From a checkpoint of a small contrastive image-text model.
Model: text encoder width 128, text encoder layers 12, text encoder norm rmsnorm.
Rows from block 3 of the text encoder, named by matrix and row number. Each number is 500 + 50 x the weight over its row's rms, rounded and kept within 0 to 999. All counts start at 0. Numbers have three digits each. After the name is the row's rms in percent of the matrix's.
# v: attention value (text_encoder.blocks.3.attn.v.weight, 64x128), inputs 0-63
v.0 094:500500500500580446578500599533500500500556500500413500439500500440500583500500435605395500407500500587571500500500500439500500417419500454500500500405500500500444500500500500500500500500500500
v.1 081:500500563397451394500500500500500500500500500500500500500618599500500435500435416422436500363500500500575500500379500584500500500407500500500430500500500404500500500500500616611500500500500500
v.2 112:500500500500500617500452378454500500500437406405694462500572429500394500500500500500500397530500500500500500500561500500500533556500500500452577534500591500500500500500500541500500500500500462
v.3 115:500500500327500461500500500535500406500500500500368500500500500568432500500500500500558500500409500500500500403385500500500500500500500500500348500500500440580500500500500500500500424429500500
v.4 106:563500500500500500379500500500500500563500432500500500576500500500500330500500500403500500500466500500500575500500457500558500388500420500425500500500547500500385500591500449500500500500565500
v.5 082:414500589500566500500500500500500423500500500600401500453500500500449500500500590500500574383419500500500395576500500500500500500500577612500500500500615500500500500500500500500500500421500500
v.6 104:500500500400500590452500500500447500500415500387500553500500427500500559500576452500500534430500500500416426500369603500500440409500500500500500437500500444432407422500500500500500409439404500
v.7 089:368500500500579500500500500500500599569500500500424407500456500432500500500599637500500500440500452500500639500560500500500500500500500500422646500500568500500500500500376428500575500450500432
v.8 090:500500500500500500500500500500500500500500500500673415500500500500500500500500654500500500500500500453500430500500500500500500500500500401500500500426574500500500421500500500500500500500500500
v.9 118:460500500500500500500500500500665610575500433421412500410500500500576500500500500500500500500500592500500500500500500500500500500624500609500500500500500500500557500500500500641430402500500500
v.10 093:360500555500500500500500500540500439500430500500574500500412552404500500500580500500500556500500500500602500573416602611440500500410500500500500407500425500500500572500414379500500500563424500
v.11 113:500500500590500500500500500500359500500500500424500500500587500500500500500500500410500565445500500500573582565500500500604500420386407500427613500500429500500594500542500395404500500500500500
v.12 092:500500500500500500500564500500589500568500500500317500395612500500500500500426500444619500476500500500500500460439587500500500500550500500500613500500369500500500500500547500500500500500500552
v.13 093:500389500500500500500500574500626447595500500500368500500500571500500500500500599572500591500500372451500560598500500465500500500500576500500500589592500500500393500417500500500500500500500500
v.14 085:500500500433455552553500500554500548444565500500634500500613431500500607500500352412500652500500500500500500604500586608412500500500500500360419500500500500500500500500500500500500500500500500
v.15 106:500500500500500553500500400500384560500436439500500500553500500500585500500500500500429500421500577500500610436500500500550500589500500500500500556500500500500500500500602500500500634500594500
v.16 086:500709500500500500396500573500500500500500500591500500554500500500500500500500500605500593500577500500440500588500607500580500557500500500500500622500500591500500570427500500500500500406500500
v.17 094:437313500448500500500447570500500500500500575582500609500445500500500500500460500366415500500500442500500500500500448500500500576500500500559500560500500500436595500436500500500500500594500559
v.18 091:500453500500500500500626500500500500500500500500430500500500500500500649500500500500588500472500375623500500430500500500500500500500500500500500500404500566500500500584500500500566500635500500
v.19 101:500500500500500500463617500500500500500500500500393500567500500598425500500500500500432500500500500580428500500500650500438607500500500500500500500500500500500500500500427500589500500500446500
v.20 102:442500500500500500500500551500500500413500415500500500500500500500500393500653613500500500500552500500500422500573571500500325500500562500598562500597500500500500500422500500500585446500446500
v.21 118:500433500500500573500500576500500500500500500602390500568500500500648500388500500500500500500500404500434500500500500500500500500500500500500414500500500571500425500500500455577573423500500566
v.22 113:500500500500500500444390380616317500417500430412500500398500500500500500500500590500500500500500500500456500570500500417500500457500500572500500541500583500500500500500500500413409500500465579
v.23 079:607500500500500500435500500500380500500420500500500399500500500419500500600500500427500500420376500500500500500594500500405500500612500500500500412500500408500500500415593500500500500500422500
v.24 105:500500500531566500500500500402500451547500500500500577500553500454500450500500500500500500500470500542500500451444567500500470423609442583500500500500440500500500500500589500500500450500500561
v.25 102:446625500500500442500500500500500500500500445500500500582500432500648500407500500500500500500500500500500500500500500500500500405500500500500500500500500500542500396500500500664500500433377587
v.26 086:500500500639500500500500500500500388403500500500608500500500500500380500500500599404593500500500500500500414500585500500457500599500500500500583500500500500500500500500456500500500500382500587
v.27 110:419500568500561500541500500629571500500500406500500500500500500500377500500564500500500500452500399500554500500591500500559434500500500500500605596500460440500500500411566392500500568500500500
v.28 077:500500500500500439574368500500500500500500500584500500500500500500500500500396500410500500386500500500500500500366595500500500500540500500402500500500500500500500416430500614500586500500500409
v.29 097:449500584365500500500554500386500500500500500500500500500500394500500500405500500500500430500500500500500415500477500500500620500500500469405500387500500440500552500500500500500500605500500500
v.30 132:579500500500599569591500500500646465500500600500500571474435569500475500500500415500500417500500500500500500500500500500500448500653500596461581500500500500553500500500500557500500500500500500
v.31 107:500566429500500500429500500500500427500500452500500451500611556500500394500500500500500500500500500500500445500633500500500500500341500431500500500500500500500415500500612554500500500500500500
v.32 082:572500500500500594500380500500500336621500570401500428592500500500500576500500588500500500500500500500500500500392500500500559500500500500500500439415500642500500500500500500500575500500500500
v.33 096:500500500500500567435500500500452500500500442593365432551500397500500500500500500597500562500500559384500500604500500500500415500500500434576500500500561500567388500500500500500500500419500500
v.34 100:606500500500500500500584500386500500447500564500500570584500500500500500573500500500500500500500597368500500500500500577500453552589598500500500580500500426500500500597500500500500500500500500
v.35 108:500462500557500500500500500549544500500500500500500394500557453500500500610574500500552500500604500500500581500549354500554500500500500500561500457389500500419402500500500500500603500401614580
v.36 112:500346428582500411654586500500425500500500563500439500500500500500500500532456500443562443609500556500500500500407561428440579500569445564500434431500500500541454500500500500500500570550500575
v.37 076:500500588500500500500500500438500575500500500500500500500500500500550381596589500500500500500500500500500500500598400500500500500500432500500574500368500394500500500500500500500500500500500571
v.38 130:553409500500500500588500500487500500500500551500500426500500500500394500500551500500500452500500500500500357500500500500424500500500435500435563500500500567447500500569500500369500500549550444
v.39 089:500603500532500444500500500500500500500500500420500500500500500599500500500500500395500500500500500500500593500500599500616500558500500500500564424556500500500500500500500500500500500500500500
v.40 088:500262500500500500500500500645500500500500500421500401500645500385500500628500500500500500500563500500500500500566500500449500500500500544500451500646500500500500500500500500359500500500500500
v.41 095:500500500500500500605500610500500500604622500500387598500500500500500500385500500500500532500500500500500362500500405500559500500500500586500500440500500500500500500500500500500500500500500371
v.42 090:500500423500500407500500500500500427500452500500618500500563380500500590500500582500500500412500558500454500500500500564575417558397590598500500500626576500500500500500577500500500500500434453
v.43 099:500500596414625402500429500500571500500605585500500500569500579553500598431500500500500443420500500568500500500500614500500500500562437500500500560389500568500500459500500500500500598500500500
v.44 103:500416500500500442500500500500369555500577614500500551500500500500392500500580500392500500447500500582460500560500500500443500500500500385630500500500500500500443500605500500405446500500500392
v.45 081:500500500374500500500500590414500432500500500631500385500411375500500500500500548500500500500500500500500500500446610334500500500500500431500500500500500414599500500500500500500500500563500500
v.46 089:500500428370500454710500500500500500500500500500450500500500500500500500500500500576553413500466500500572500445500446591500580500373604571500500500419636569500500500500402500500500500500500500
v.47 078:500500500638500500500500500500500568500433500436500500500500500500500500500440619500594500568500500500382500500500564500436425570500500500500500500500500500500500500580500500500500500500500500
v.48 094:500524500500500416433500500500500622421454500500584470500500381537326500500387500588500500500500602425500623500551500564432500583500500500500500500500500615500627500500620500500500449500500500
v.49 101:500500500500500500500500500500500500431500500500630500500500500577500500607500500500432500500500611500500562500500500425500500500500500400500500500461500500500576625500500423332500500500500500
v.50 100:500500440500500571441523500368500500500528400445417500392500500500418500500500567500431500500500605500500539476500500500557552558500500500500500500598672559500500500395448500500500559500500410
v.51 098:500500500500500500500500500500304419500500599500615500500500500500529409500430592500500500566500500500500500500500421500500500500500500500500500500500460449500413500500500567500500500435573564
v.52 129:500500500500532447567344408500500500500500441500500500500500413500418500500500500500500500500500500557500444432591500500500500500500500500546584578500560500581562595500471444500442500500500556
v.53 118:500500500500500559500500418500347441500500500500500439500500500500500500587500500500500605534539500419461500437500420500500500500555427500500557500500500500500500500563467435500500573500572500
v.54 106:500411500500406500435500500500500500500500558384610500500500500500315500500500500500399500500548500500500500500530500377500500444500500613500500500500500500500610445571500500500410500500500705
v.55 103:587500500500575500500605500529500500500500500565372614590500500590640500500594500563500439500500500500500500500423500500500451500631500500571570500500500500500500500438583500500500500500500500
v.56 095:500500500500413431449602500310500500500500500585500500500500500500500500420500500500500500500500500500500414500449589450583500500500450500500349500500500554500500500500500599500500500552500500
v.57 099:500500584500609500500500597399421449456559500500388500500500500500500500500500500559500420500471500500500500500500500500500500500500500500500500500500500599500500537500406500500440500500410500
v.58 080:500500500500500500500500434322422500500500395500329562372500500500500500500500500414500500500500500464500500500500500571500500546500339428500500500575500599500454585500500500500500386547500365
v.59 109:500500589500436620585500441500687500500500600449399573500442500500558500500500500500500500500500500500415500500500500500529553500500561500500500442574500443500500500500500380660456348397500446
v.60 109:537558500500500500424500500628341500571423374500500500500500500500410500500399454500500367420500500500500500500500500574500577441600568500500500500500500500439500500500500500500500631500500500
v.61 097:500500500395500500417339500592384500437500500500500500500500560500500432500500571500500500421581561500500500618500500433500500500500500500500433500500500500500594500419500500389500452566500500
v.62 102:500500500500500500449500500440500385500500585500422500393391500574500500500500500500500500500582424500557500602435500441593572338575569444403500445500500500543500500422500500500500500500591500
v.63 117:446621500345500406500500500395500614500609500572500575500500500628500500500500500500500500500500500576500500500500500500500500500616500460446500432500500500500500500500530448624500376500500500